{"train_examples": 97500, "image_size": 32, "crop_scale_min": 1, "task": "super_resolution", "arch": "rcan", "norm": "none", "dropout": 0.05, "widths": [80], "init": "trunc_normal_002", "epochs": 17.2}
Rows from block 6, named by matrix and row number. Rows with one number belong to one channel. Each number is 200 + 40 x the weight over its row's rms, rounded and kept within 0 to 999. All counts start at 0. After the name is the row's rms in percent of the matrix's.
# convs0: first 3x3 conv (model.blocks.6.convs.0.weight, 80x80x3x3), inputs 0-11, a 3x3 kernel for each
# convs1: second 3x3 conv (model.blocks.6.convs.1.weight, 80x80x3x3, transposed), outputs 0-11, a 3x3 kernel for each
convs0.5,099,228,160,141,224,182,134,227,212,159,189,219,209,190,235,191,190,208,243,175,185,227,201,184,245,238,178,215,202,231,177,216,220,171,211,200,135,195,197,158,217,214,169,224,217,184,233,178,235,246,161,234,234,155,207,171,160,107,216,230,167,188,214,156,210,168,179,216,186,210,241,232,225,168,203,270,240,245,317,191,224,267,155,206,229,203,181,208,196,220,225,248,242,137,248,147,112,163,169,177,157,152,301,186,172,248,134,148,193
convs0.6,111,169,189,190,169,181,211,182,210,203,202,148,189,228,225,226,231,218,198,209,262,236,183,200,210,241,171,190,218,228,197,190,171,120,185,191,188,158,140,161,188,177,176,162,152,178,209,212,179,177,234,258,163,190,214,178,195,174,243,179,146,208,246,210,159,174,208,218,264,250,230,249,236,139,191,186,152,241,230,192,157,118,284,267,176,150,101,101,236,230,249,182,177,216,164,227,204,163,153,174,154,207,205,150,182,187,106,202,265
convs0.7,103,206,217,209,201,190,186,218,183,192,208,205,195,164,223,180,201,287,198,198,164,179,168,186,232,152,183,208,158,185,198,192,245,266,179,176,199,203,143,114,222,193,190,247,266,229,166,81,117,180,137,149,134,166,174,171,229,129,139,226,237,167,233,222,202,219,183,177,185,200,190,192,213,169,209,249,168,206,178,221,230,197,200,78,100,182,88,134,185,180,222,234,241,202,213,203,210,213,204,252,214,183,152,218,239,243,184,249,231
convs0.8,110,198,158,126,223,183,183,235,175,183,214,144,147,258,168,163,308,240,222,222,228,191,217,206,175,228,190,169,226,224,208,194,224,217,144,205,274,143,160,134,157,190,165,184,174,171,159,114,159,205,121,127,211,206,181,145,197,216,171,113,119,207,165,191,231,197,234,207,199,233,191,211,222,209,236,230,136,216,254,96,149,187,195,228,194,169,215,225,171,181,246,228,150,168,193,82,121,224,197,218,244,204,244,233,237,236,87,102,149
convs0.9,094,159,171,227,199,206,219,212,182,193,184,206,161,178,191,156,146,126,179,136,166,167,249,240,182,255,229,178,204,188,180,223,235,265,208,192,172,159,177,184,229,235,193,254,234,211,181,235,211,161,197,194,179,166,203,179,194,204,117,108,207,193,199,212,200,220,244,179,166,180,244,230,206,205,227,166,139,212,215,213,231,228,161,195,191,205,230,201,188,228,214,216,237,218,250,299,216,165,221,223,180,129,150,256,196,190,233,238,141
convs0.10,089,194,257,209,175,230,179,150,159,181,182,187,191,263,224,204,258,223,203,166,193,175,216,273,211,212,211,178,143,220,197,201,225,205,185,196,128,218,308,249,213,333,287,146,148,190,262,228,238,255,165,168,270,225,174,191,203,200,275,241,192,252,237,197,145,148,162,179,199,199,149,194,206,194,176,150,202,201,222,235,259,275,239,214,181,197,158,166,217,163,208,216,154,189,138,222,136,196,57,147,161,189,91,137,259,271,156,184,214
convs0.11,087,169,169,222,195,246,247,216,265,193,244,237,213,216,200,202,227,139,154,215,179,215,205,185,227,162,206,282,222,175,164,249,177,97,179,152,109,201,162,174,177,159,152,238,210,132,194,209,273,154,119,115,202,132,153,198,152,186,278,242,224,196,184,227,189,184,183,197,203,186,173,176,152,173,126,147,182,202,181,166,206,227,197,248,192,159,234,153,132,196,150,161,222,174,165,219,164,172,194,204,216,216,186,141,179,193,193,156,181
convs0.12,096,224,274,207,222,198,190,152,180,174,146,176,191,215,211,213,187,208,240,209,232,226,192,211,222,165,219,246,171,170,157,110,104,152,235,196,198,157,165,190,157,194,209,204,206,234,189,211,163,166,192,172,202,188,202,199,194,216,139,129,159,171,197,235,178,151,144,174,201,205,152,167,174,190,227,195,164,191,167,210,247,219,195,212,246,208,185,269,192,213,208,234,239,199,254,254,289,181,272,196,169,226,223,311,230,234,284,176,173
convs0.13,098,179,210,191,189,229,219,235,242,239,228,232,245,230,178,179,236,194,180,188,211,219,228,228,216,218,186,154,189,143,201,200,227,186,208,265,221,234,242,227,255,263,210,206,199,149,202,178,223,213,158,195,186,177,196,250,224,222,260,259,206,216,198,157,223,206,179,230,223,179,201,236,227,181,186,190,221,222,220,177,195,212,178,135,135,204,179,195,213,205,216,208,197,181,145,104,186,191,175,250,254,118,176,196,164,178,209,235,227
convs0.14,094,233,188,164,222,209,194,194,191,186,183,136,135,258,168,135,230,224,223,194,176,245,231,190,205,198,214,211,292,270,232,214,236,245,139,182,221,238,203,144,247,227,162,228,227,209,183,149,166,225,186,200,233,215,207,203,193,233,202,234,196,169,205,158,216,209,182,179,199,227,121,133,177,222,171,145,216,226,203,174,246,253,155,136,164,229,208,187,174,192,208,222,183,175,189,194,221,157,201,205,242,182,131,354,283,157,249,246,175
convs0.15,078,188,189,170,164,182,175,190,208,201,207,199,177,218,171,201,200,149,157,202,191,181,232,203,200,225,184,177,190,269,266,239,245,223,215,171,191,149,150,168,152,173,179,134,154,145,177,181,147,220,226,200,181,219,159,226,238,211,232,230,212,194,220,219,202,189,180,181,135,153,205,216,230,181,212,242,176,215,226,170,167,127,141,169,183,273,248,201,217,174,191,216,273,233,203,275,181,172,219,211,165,198,146,204,232,255,211,295,268
convs0.16,091,225,231,240,247,253,202,188,176,186,217,199,269,239,218,251,188,214,284,174,211,206,175,260,250,181,182,175,199,223,268,209,149,179,171,131,163,135,230,201,147,343,282,97,265,256,249,222,247,222,137,209,254,181,236,195,172,213,210,147,214,188,137,234,198,185,209,225,160,158,212,168,189,230,195,176,235,186,208,198,161,166,193,190,168,149,203,145,171,199,212,182,129,184,182,174,154,175,206,162,282,218,143,274,196,57,231,206,104
convs0.17,095,213,274,208,210,192,181,236,204,152,245,184,197,201,171,179,105,167,223,150,176,203,222,224,219,196,199,143,201,181,157,202,195,208,238,192,187,203,295,238,261,269,193,218,225,180,226,225,174,237,215,185,230,204,191,140,199,197,167,276,218,133,177,151,210,201,169,166,199,168,181,166,202,234,246,292,205,210,195,206,227,222,167,215,200,207,232,213,216,206,175,118,142,190,142,107,203,171,238,222,183,119,142,178,202,282,199,186,242
convs0.18,092,243,199,145,192,191,214,151,194,242,236,203,238,206,189,207,263,201,161,175,158,180,148,142,244,202,188,200,227,220,206,237,196,206,234,205,184,216,205,172,238,173,123,205,188,159,188,162,224,212,207,196,209,214,178,278,264,161,113,269,234,182,210,202,199,167,235,199,194,197,256,252,220,228,192,183,245,323,237,199,305,231,228,77,178,187,122,212,201,258,218,173,114,219,198,50,155,194,238,176,240,110,223,243,203,321,146,176,235
convs0.19,092,164,134,142,238,231,205,201,199,247,209,191,182,166,173,177,178,157,141,205,212,188,235,245,220,213,211,201,177,214,224,164,199,201,201,282,221,199,222,193,152,199,193,165,204,172,179,245,176,192,201,154,139,142,71,179,154,162,216,196,154,156,169,174,135,153,156,118,193,162,177,243,202,132,206,203,216,271,268,215,249,242,210,186,265,253,210,250,244,285,286,173,186,261,199,180,228,188,231,183,152,180,169,171,164,164,208,281,241
convs0.20,101,169,209,221,227,238,221,205,186,189,274,229,217,142,75,129,229,209,198,195,207,216,203,139,181,128,114,213,204,165,183,240,217,205,167,163,223,141,180,196,198,232,201,220,255,234,191,206,231,224,202,245,243,213,208,223,180,175,185,214,227,192,198,195,193,209,198,214,229,194,199,198,181,163,149,154,152,170,192,213,241,242,223,240,223,165,203,199,174,209,170,160,234,189,228,228,198,172,240,202,204,208,180,232,179,166,239,221,221
convs0.21,094,186,165,155,221,211,157,178,221,163,204,185,194,155,179,137,221,240,159,186,228,192,175,210,219,203,224,225,250,243,226,227,206,214,212,226,232,146,188,185,205,270,197,243,270,190,192,199,227,211,184,203,217,227,191,191,177,157,187,216,227,112,167,193,281,223,177,189,160,157,200,193,192,186,190,148,239,274,220,169,225,231,218,210,213,210,203,199,172,189,234,233,212,222,276,230,140,198,222,178,171,171,216,177,234,232,221,241,211
convs0.22,087,238,163,175,229,163,183,224,197,162,217,175,134,257,213,184,166,171,178,225,244,207,169,139,151,264,254,213,222,183,223,166,135,171,206,179,165,156,207,226,145,179,256,181,201,180,142,202,197,138,222,201,183,184,169,159,232,182,214,307,197,187,240,205,212,224,265,224,235,287,197,199,230,274,176,126,230,158,149,255,225,240,175,213,188,219,272,252,207,218,204,239,182,146,209,251,196,215,192,168,176,194,166,131,184,185,211,146,146
convs0.23,110,252,224,180,226,194,190,207,208,204,137,124,128,213,236,260,162,186,167,213,199,188,210,194,197,209,222,216,240,180,190,292,217,161,205,155,200,211,245,225,157,170,195,217,207,192,162,169,189,179,189,178,141,148,87,259,199,95,192,200,207,136,179,315,184,163,154,202,214,197,212,210,176,222,234,202,151,238,243,157,167,179,176,186,177,151,135,163,241,203,216,194,145,191,204,131,208,216,221,146,204,144,161,275,235,219,197,175,165
convs0.24,133,215,214,221,196,203,217,191,196,166,187,164,244,202,165,190,200,189,206,184,187,189,205,219,242,185,202,194,242,213,205,202,170,184,235,217,212,212,228,222,200,230,225,183,202,212,200,186,196,199,174,202,186,171,196,196,168,190,184,181,205,160,142,164,222,153,199,184,145,218,199,184,192,197,193,175,248,233,220,193,195,221,191,250,213,157,196,205,189,157,193,151,176,158,170,197,200,181,177,203,240,262,334,160,212,365,262,236,193
convs0.25,092,238,177,151,235,176,135,193,184,157,201,216,188,201,213,230,199,204,242,228,183,237,226,175,222,207,175,229,222,214,277,189,230,308,235,195,258,257,203,185,226,219,185,197,215,176,215,147,167,222,122,151,191,154,156,102,103,116,85,0,103,199,104,125,168,166,231,191,212,263,208,236,228,193,221,154,206,238,180,210,189,136,160,162,219,186,166,192,166,168,207,178,142,152,121,40,8,128,136,103,262,186,208,257,266,251,202,201,230
convs0.26,092,198,183,210,195,192,235,206,169,218,168,193,210,215,220,208,222,212,206,214,188,147,187,164,130,193,166,135,189,215,195,179,269,252,210,221,229,218,200,163,235,262,195,209,213,239,238,194,172,192,115,160,187,178,209,196,170,215,181,48,182,226,155,177,192,195,209,187,182,229,166,173,228,230,194,125,234,180,217,184,145,198,234,258,242,181,206,240,172,220,233,203,220,278,235,217,246,251,223,245,169,200,278,185,223,284,264,210,179
convs0.27,093,206,152,157,223,153,113,188,165,88,181,185,155,187,194,169,186,196,192,209,208,178,163,183,174,154,205,229,153,200,195,213,247,220,185,185,182,184,232,204,224,237,193,187,200,193,100,199,198,120,194,237,190,197,198,142,165,199,80,104,173,179,140,165,207,214,203,195,172,182,196,135,138,164,191,162,190,283,230,169,213,188,265,226,216,237,211,195,228,217,216,123,71,212,88,21,81,211,109,160,270,250,166,296,281,235,228,226,236
convs0.28,115,255,221,182,201,186,182,223,273,228,169,143,208,222,199,203,195,159,147,229,198,189,189,189,180,194,176,195,211,224,232,191,190,202,218,202,206,204,228,191,229,236,192,173,219,183,165,145,116,199,231,215,185,185,168,150,194,262,168,149,184,210,194,178,184,170,177,182,184,190,199,194,174,178,185,224,219,214,225,220,186,231,205,222,217,211,181,166,199,221,236,145,90,179,245,253,133,200,250,194,241,213,218,208,218,205,207,215,185
convs0.29,100,211,240,244,210,233,242,192,168,165,179,168,146,150,164,158,176,172,184,167,203,230,170,169,181,161,192,218,194,141,166,193,197,167,266,252,226,179,211,248,227,289,238,264,267,189,209,194,226,152,117,212,156,178,209,209,139,210,186,105,163,202,128,160,230,174,172,211,214,235,211,187,181,215,206,169,219,196,175,150,205,214,204,266,212,216,238,214,191,230,230,233,270,252,194,205,309,160,205,203,169,213,217,279,288,243,305,261,181
convs0.30,143,207,229,189,210,178,198,186,154,186,231,237,137,213,213,149,144,140,179,187,248,200,192,190,181,209,166,185,219,180,134,185,216,257,136,183,266,185,203,175,192,220,175,208,184,220,234,187,186,211,214,177,156,180,177,179,206,252,191,169,199,216,192,181,147,222,219,190,137,155,166,90,166,193,218,232,185,196,202,209,197,216,138,274,207,202,214,193,242,156,189,261,161,197,168,183,225,201,282,217,151,263,198,173,165,222,230,96,187
convs0.31,125,223,179,234,188,179,195,163,187,216,146,164,208,172,208,225,244,199,180,142,173,218,174,200,206,199,199,208,162,239,202,221,239,138,249,188,144,269,176,225,248,148,200,143,178,248,199,203,147,171,222,169,190,215,160,195,192,245,125,130,220,205,248,199,169,198,176,201,248,185,217,184,159,224,223,169,234,159,141,162,201,206,178,161,222,165,227,262,234,231,152,246,215,146,251,162,207,191,255,126,150,253,226,153,278,217,208,151,159
convs0.32,096,166,155,192,153,215,227,173,233,250,200,243,227,206,198,171,191,205,204,233,210,192,229,192,184,186,204,167,235,251,194,242,259,200,169,155,164,212,199,189,256,250,237,208,193,235,198,186,190,193,178,223,235,212,247,237,193,186,274,220,228,204,190,246,224,218,204,197,190,170,227,193,168,202,274,206,218,299,261,210,253,243,214,265,163,187,257,218,193,256,226,74,197,148,163,229,162,164,201,99,253,190,221,215,255,231,173,167,186
convs0.33,091,156,124,183,193,183,185,218,225,262,185,169,147,210,140,154,191,146,148,174,210,167,212,207,181,212,196,203,202,203,235,209,247,255,203,196,178,196,246,266,144,240,296,84,189,265,192,203,258,195,219,258,168,188,238,212,187,192,263,155,200,191,139,163,194,199,221,231,197,213,221,208,178,201,150,187,160,171,197,157,195,190,245,232,200,178,99,159,203,139,179,204,119,160,254,125,168,217,169,210,231,200,189,195,159,135,216,262,192
convs0.34,095,241,202,221,221,196,186,193,200,195,234,223,188,177,166,185,144,174,227,192,240,231,246,244,227,198,204,203,203,232,171,160,205,166,255,267,204,175,223,148,180,261,198,124,206,182,201,178,194,238,199,201,241,221,202,190,176,188,205,193,231,223,132,188,194,193,191,185,157,127,241,222,170,235,223,273,191,182,221,160,201,236,199,212,230,181,220,234,178,177,205,208,217,231,230,218,192,201,246,210,194,249,320,159,253,282,204,197,196
convs0.35,103,228,152,175,227,164,150,204,184,189,225,273,196,151,234,188,223,253,195,187,159,198,212,193,246,169,214,229,253,197,226,234,214,241,212,185,195,200,142,204,205,203,188,272,198,168,222,161,161,198,141,172,237,256,239,181,124,168,198,120,148,214,153,151,159,205,199,148,199,211,159,188,210,193,141,188,175,116,202,171,146,176,224,213,231,235,231,235,210,249,202,238,323,245,300,199,185,194,213,303,133,119,190,208,154,166,216,226,165
convs0.36,108,202,212,205,235,170,165,255,209,231,182,174,186,199,193,184,173,218,224,208,205,192,222,219,226,190,252,222,221,240,210,199,208,133,207,209,141,195,192,186,178,161,202,203,223,195,149,220,211,203,212,185,201,182,153,169,232,179,189,254,216,208,216,135,212,206,147,156,163,193,128,223,213,198,181,159,171,171,192,155,153,169,190,121,180,192,229,202,249,280,199,185,196,188,214,219,215,212,159,300,262,179,167,191,195,245,132,234,253
convs1.5,104,220,220,165,248,258,183,255,190,156,164,202,193,270,127,209,233,119,147,167,177,182,216,194,227,249,190,212,240,225,164,162,165,195,187,194,183,176,153,186,198,166,224,212,183,216,219,193,178,243,212,171,206,199,198,212,265,224,178,230,238,191,241,246,181,185,185,218,274,205,258,221,207,228,250,227,96,154,174,160,147,152,208,215,199,182,200,181,219,281,168,139,159,247,136,228,214,204,200,169,184,153,226,144,228,217,216,243,210
convs1.6,104,160,95,189,207,226,227,160,157,205,208,172,197,140,128,181,171,179,228,217,241,252,200,263,209,282,230,250,196,169,269,201,215,224,207,178,228,194,182,247,183,177,203,199,230,201,186,212,154,218,245,205,195,231,187,212,201,223,225,252,233,227,213,195,225,139,178,182,225,189,224,203,251,261,213,222,237,232,182,214,230,194,191,198,221,287,301,252,189,176,177,122,178,194,124,173,203,173,225,232,153,165,188,230,239,206,175,219,202
convs1.7,097,191,203,156,223,224,171,179,154,199,180,147,199,232,153,191,186,205,214,144,250,144,136,186,188,229,249,237,243,217,227,186,180,215,222,184,193,129,130,181,174,116,243,284,267,236,243,260,217,226,222,250,257,294,217,216,222,217,248,240,226,196,239,186,192,237,229,179,170,185,219,211,256,207,181,251,195,199,205,263,256,288,187,191,184,141,62,172,252,82,133,138,190,192,129,199,212,242,180,130,188,175,211,234,216,195,183,197,169
convs1.8,099,185,253,286,141,127,254,158,130,173,172,197,132,240,243,145,232,244,146,219,203,209,234,171,158,237,178,229,153,175,187,199,204,241,230,169,168,162,160,113,179,154,113,119,171,183,161,62,125,252,236,176,122,174,145,198,212,208,243,343,280,177,228,214,180,205,175,254,259,223,170,205,177,190,210,188,217,259,215,142,232,192,227,214,145,218,218,227,172,172,251,197,145,216,197,195,187,208,162,219,255,167,154,302,311,178,245,240,169
convs1.9,107,218,207,243,185,129,178,171,183,245,248,252,230,192,196,189,161,193,207,199,155,204,278,249,141,221,252,210,226,151,178,209,167,183,219,183,170,195,178,172,156,163,183,219,226,173,209,223,239,205,141,210,195,120,232,191,151,159,191,234,115,198,205,218,222,235,176,171,195,125,170,223,188,129,137,170,168,132,156,233,163,120,210,279,218,177,204,216,199,200,185,169,195,199,135,198,242,192,202,221,122,121,171,210,290,174,197,159,128
convs1.10,104,216,172,275,210,191,279,239,199,201,233,222,176,208,153,210,250,172,243,211,168,212,172,77,214,204,187,255,205,253,257,180,208,266,176,187,152,178,191,237,136,103,179,182,176,216,215,178,169,257,173,153,126,139,177,208,158,131,202,193,159,219,218,192,225,257,234,186,165,213,164,148,204,289,215,194,255,205,208,229,271,228,200,204,239,274,246,225,198,241,243,254,245,218,149,191,205,144,170,223,232,179,189,214,174,228,198,201,218
convs1.11,094,151,111,106,178,150,191,134,175,246,253,260,133,173,192,140,150,141,145,167,132,232,201,207,219,188,222,223,200,186,261,236,172,241,263,232,260,325,205,210,258,175,215,237,216,170,179,213,249,193,241,266,168,231,156,163,251,224,184,233,239,221,218,194,233,228,232,246,177,205,221,229,205,192,229,259,198,166,232,223,211,245,206,175,264,240,230,277,220,212,214,230,170,192,283,242,222,210,213,210,176,224,213,190,201,235,234,162,211
convs1.12,100,288,232,170,266,214,167,184,126,223,162,186,222,187,189,245,150,203,221,208,132,230,204,159,196,230,192,256,216,245,232,239,289,272,240,233,230,194,158,252,219,175,212,241,214,232,227,169,198,200,161,231,190,164,192,209,159,190,237,264,250,243,240,149,162,194,237,195,262,262,194,175,162,188,240,198,172,169,192,157,131,160,177,191,221,174,221,165,198,137,133,218,185,188,206,157,179,166,127,242,153,171,206,230,224,182,182,180,209
convs1.13,092,154,155,241,200,174,236,216,162,257,237,231,196,253,251,220,145,105,159,212,227,140,150,106,159,205,181,188,196,130,210,229,162,205,243,219,206,159,180,197,188,147,145,282,275,244,204,194,226,153,93,175,197,204,215,219,226,258,201,217,185,193,231,162,219,195,207,216,203,215,168,193,213,160,207,219,175,165,192,205,197,170,137,168,228,156,5,155,207,60,154,153,165,222,204,212,237,211,180,171,198,223,207,189,192,175,180,261,184
convs1.14,096,249,155,171,247,170,175,187,178,191,204,185,165,286,173,179,223,284,236,189,191,224,132,157,155,192,177,197,191,201,258,235,143,165,232,204,167,209,182,196,211,185,188,191,199,202,198,243,219,199,217,258,165,221,209,205,213,229,207,109,184,224,187,175,207,219,251,177,191,251,191,172,188,142,266,272,244,240,256,297,247,226,203,261,179,208,205,202,277,308,256,183,153,219,175,151,176,194,196,141,190,224,234,172,60,145,259,151,165
convs1.15,119,216,150,179,143,117,167,215,144,185,214,229,212,164,223,191,222,143,204,181,247,162,230,340,126,193,302,173,172,152,173,227,183,177,166,142,175,217,194,230,187,180,195,222,170,222,215,199,215,193,188,203,238,196,214,165,196,186,192,192,171,197,203,180,244,275,225,255,188,205,248,220,233,210,195,266,125,74,241,115,132,225,236,192,249,196,147,131,134,130,195,185,199,230,237,136,224,178,183,189,145,163,223,213,189,159,203,216,204
convs1.16,102,239,214,200,213,120,152,195,85,150,170,197,180,141,188,229,169,141,221,213,218,200,234,151,200,152,213,210,214,243,163,283,279,192,170,181,155,161,148,231,148,141,231,200,200,243,172,158,140,148,244,160,123,182,163,202,236,225,194,261,205,211,260,209,190,207,190,143,189,191,143,226,167,217,211,222,239,162,132,197,241,229,190,184,176,250,163,171,219,216,173,201,188,212,205,164,174,196,174,182,250,201,223,319,233,225,289,224,209
convs1.17,092,252,219,129,166,174,225,152,162,211,220,258,229,226,227,234,213,152,223,250,262,171,191,207,143,198,265,191,197,211,202,233,267,203,203,230,176,121,99,242,141,132,182,98,159,162,233,247,200,209,195,140,252,168,166,211,174,121,215,88,37,222,231,223,220,171,177,194,153,153,181,134,168,207,210,269,257,160,200,165,194,222,176,198,192,208,156,195,183,133,232,182,168,234,203,235,209,141,186,206,204,192,191,212,208,240,207,212,242
convs1.18,101,104,198,221,169,203,99,178,191,186,248,166,160,217,178,195,145,187,180,250,215,210,209,194,154,225,246,229,192,205,221,214,175,167,228,227,181,252,258,186,217,234,202,201,168,185,164,195,247,149,178,225,164,187,241,189,182,272,163,186,314,272,202,162,162,146,212,194,172,233,225,193,178,114,183,175,214,294,197,271,291,268,211,207,152,237,313,320,252,245,251,157,171,190,137,197,211,186,280,243,150,196,156,112,207,221,244,199,138
convs1.19,094,206,261,201,236,188,98,175,149,200,265,232,209,237,236,141,237,263,226,173,139,154,162,163,213,177,138,181,195,140,211,185,200,207,215,256,264,250,177,209,219,170,197,185,183,238,250,188,221,216,180,182,233,64,195,274,199,238,272,241,302,283,261,189,154,163,203,215,230,240,172,165,157,223,141,237,140,61,178,233,155,192,206,202,246,199,216,182,168,230,172,203,206,221,249,213,252,217,246,260,183,186,204,205,214,243,268,287,235
convs1.20,099,206,220,172,170,155,115,244,268,206,220,111,107,255,231,211,219,261,169,211,109,170,287,242,229,234,171,220,225,261,219,177,187,152,198,204,183,191,189,193,162,152,191,134,132,228,163,225,187,156,245,188,173,251,205,197,222,221,177,152,197,207,190,220,177,216,265,133,148,231,259,240,226,173,187,195,247,177,264,210,195,197,217,221,211,202,246,161,227,287,211,218,156,236,219,166,191,193,181,255,214,206,182,176,166,139,275,221,235
convs1.21,090,266,196,215,203,203,181,230,246,257,196,185,173,207,254,210,247,216,214,202,202,220,199,98,210,245,211,211,219,199,192,217,172,197,233,166,199,158,151,165,181,194,190,196,168,212,181,171,222,160,189,171,161,149,213,195,225,209,176,216,235,223,178,247,249,220,198,237,153,184,203,160,245,191,200,139,221,51,70,275,149,166,171,173,253,193,188,247,166,180,184,238,186,198,148,138,117,202,305,310,223,211,253,234,209,212,209,188,244
convs1.22,098,225,126,172,168,193,199,192,292,214,213,176,245,177,156,163,236,173,189,240,225,194,217,218,220,212,190,187,198,181,186,153,197,132,212,212,138,211,214,259,137,128,184,166,191,224,204,268,204,225,291,283,231,206,209,214,158,209,223,116,84,239,169,153,214,207,204,209,213,200,205,150,208,246,171,176,252,181,184,311,181,180,218,216,240,188,142,175,171,134,214,297,243,218,264,168,193,251,222,194,176,201,197,164,145,194,202,171,163
convs1.23,100,244,205,341,206,179,224,256,144,138,146,179,250,217,165,100,209,203,175,196,211,199,191,170,210,207,200,202,209,200,216,167,237,171,181,109,118,188,184,169,246,163,195,235,222,258,226,267,245,250,260,249,214,262,265,178,184,197,274,265,210,242,171,188,188,208,218,178,215,224,183,185,221,224,160,193,187,187,253,238,159,191,226,269,222,251,199,225,228,115,98,232,304,205,238,220,214,215,148,48,199,204,221,202,192,190,198,193,162
convs1.24,122,180,176,247,165,207,246,217,181,143,141,152,184,243,261,273,106,175,275,209,270,240,227,207,204,207,235,228,217,187,159,228,206,142,210,196,154,228,211,172,248,183,162,217,205,183,156,210,211,167,171,191,215,218,212,182,162,234,162,138,214,198,176,136,218,180,168,183,163,164,195,155,109,111,187,221,174,123,167,233,119,139,215,244,207,152,249,153,189,203,174,227,216,210,244,205,246,220,200,209,226,175,249,1,0,185,185,70,108
convs1.25,096,186,222,196,195,243,159,205,218,157,229,255,196,159,189,173,162,178,121,175,164,206,182,163,245,208,201,225,216,213,225,209,182,228,214,167,186,122,174,199,167,197,255,191,203,254,211,166,157,207,177,237,161,215,227,189,208,239,165,34,58,219,137,208,226,158,181,203,139,186,199,192,185,176,229,208,168,108,216,172,124,181,200,227,205,193,107,121,201,165,129,212,200,230,218,196,213,279,225,54,187,174,222,81,54,174,192,127,169
convs1.26,099,200,194,167,178,216,186,187,228,214,196,131,189,323,145,138,315,239,258,228,146,208,265,231,310,181,155,213,181,243,185,145,203,216,193,202,171,188,218,231,173,165,192,180,206,233,218,250,171,209,227,207,199,210,188,164,195,251,150,157,224,187,200,189,182,193,204,197,236,206,226,180,182,221,194,199,192,242,189,200,208,186,194,222,209,175,221,153,221,271,158,202,164,173,184,134,211,191,168,198,208,206,188,126,159,229,169,178,209
convs1.27,096,254,212,144,209,219,218,186,225,229,201,191,194,146,136,243,232,263,238,132,208,243,219,172,250,173,192,201,207,227,219,179,181,175,219,202,167,194,238,171,180,245,182,166,203,201,181,187,183,182,185,188,197,210,216,192,103,147,166,22,126,238,213,195,207,192,167,140,142,180,200,186,225,185,154,254,195,79,195,190,212,246,196,195,164,148,155,145,165,181,226,60,159,223,122,220,202,208,243,177,203,114,205,213,90,137,167,168,175
convs1.28,092,211,227,135,170,133,179,234,200,198,219,194,167,180,269,232,240,161,181,189,216,213,206,122,249,169,173,203,215,202,233,192,216,237,232,212,206,196,157,198,230,229,213,172,178,169,191,178,198,229,204,216,210,191,199,235,219,210,242,254,217,202,248,287,199,180,189,189,205,247,176,144,208,200,248,263,200,234,238,220,237,239,215,170,213,228,157,174,211,223,242,299,277,228,215,206,144,166,171,211,207,192,221,157,175,172,266,247,238
convs1.29,096,237,218,139,222,182,208,292,219,324,211,207,183,192,186,173,158,184,216,172,132,225,183,203,246,151,196,223,265,204,157,199,200,206,232,244,221,233,228,94,144,177,219,208,195,241,181,196,208,171,153,231,192,177,182,218,233,228,247,303,159,222,250,192,233,178,160,161,179,193,223,195,267,239,187,202,185,214,231,91,140,199,176,167,181,142,214,165,259,151,151,237,167,221,198,183,256,158,209,162,184,233,212,223,212,208,270,210,184
convs1.30,123,206,189,209,194,183,187,222,175,204,202,207,230,219,191,141,226,178,186,197,201,159,215,212,211,217,177,202,190,201,214,194,118,176,219,197,211,206,212,207,215,162,198,211,180,209,206,210,210,194,197,187,169,193,158,190,211,223,167,209,200,200,231,204,191,251,200,191,210,220,176,186,202,212,212,183,227,169,214,203,195,168,208,205,196,215,189,196,204,208,221,182,183,226,233,213,216,198,203,181,196,216,191,195,185,186,193,209,203
convs1.31,106,202,252,202,210,204,204,259,219,251,140,139,171,160,162,198,154,159,222,168,135,180,159,156,169,193,214,202,235,237,221,260,263,203,237,220,242,189,174,208,206,172,210,168,175,235,235,205,202,234,249,224,242,249,274,184,213,185,174,265,151,181,264,174,185,248,201,249,234,221,221,206,253,229,224,179,214,235,239,242,200,236,253,161,229,271,171,270,202,224,232,212,193,190,206,194,232,207,223,179,259,213,199,196,175,205,226,196,186
convs1.32,097,112,196,214,189,221,200,196,211,209,177,207,161,189,228,240,187,211,225,283,233,177,218,187,194,226,263,196,227,211,239,166,144,176,202,177,220,229,203,162,213,203,181,175,186,120,202,186,200,160,150,169,198,189,195,265,190,164,284,237,234,189,166,272,270,256,160,188,200,168,177,149,219,225,204,226,210,89,174,207,127,194,247,169,216,205,92,150,180,127,209,370,259,195,256,240,181,184,252,341,184,167,242,170,187,169,181,198,200
convs1.33,092,201,194,202,221,145,193,258,204,248,212,238,229,176,209,195,204,237,206,213,173,212,189,185,215,184,253,207,234,195,173,223,215,194,225,220,146,198,248,296,180,198,226,189,238,221,263,183,182,161,193,234,203,208,175,262,218,194,263,240,164,218,227,215,158,208,173,173,262,193,185,184,165,264,200,211,199,224,195,183,229,195,177,177,148,237,271,164,188,166,118,190,226,196,181,196,133,180,241,201,196,203,177,232,223,203,225,199,167
convs1.34,102,162,191,167,185,183,169,173,130,234,166,274,229,127,184,224,257,252,151,196,200,219,205,167,208,194,167,200,156,176,186,228,187,198,224,139,178,212,186,187,223,165,166,248,232,197,210,185,142,231,226,127,215,235,162,183,216,271,190,192,239,176,186,216,187,151,154,281,265,243,195,195,217,190,215,207,222,265,296,198,222,245,275,200,243,194,224,270,149,167,226,181,163,157,196,156,235,193,147,194,192,206,207,240,211,231,140,174,221
convs1.35,101,179,259,241,186,249,192,225,193,214,198,169,227,136,189,280,112,202,172,233,280,224,205,185,227,212,197,227,237,230,190,180,181,146,184,196,62,202,169,207,196,202,225,188,160,164,137,148,151,279,156,152,202,185,164,157,233,206,214,336,138,222,210,210,174,214,220,236,218,182,243,202,220,214,175,175,167,143,159,160,149,195,142,160,195,116,193,173,173,167,144,204,240,244,266,170,192,223,202,196,151,205,261,300,280,212,250,174,183
convs1.36,082,131,164,145,216,166,169,150,170,159,206,202,184,199,183,173,247,174,189,193,232,169,232,151,188,203,177,217,268,275,174,242,233,195,195,255,295,225,232,230,178,228,194,213,182,184,166,216,184,194,222,228,250,260,218,208,249,166,206,196,233,226,217,260,225,162,228,179,228,223,216,212,205,237,228,192,164,242,259,202,312,248,157,210,206,201,235,234,205,239,285,158,240,222,247,239,147,214,197,206,210,222,249,228,157,201,194,205,188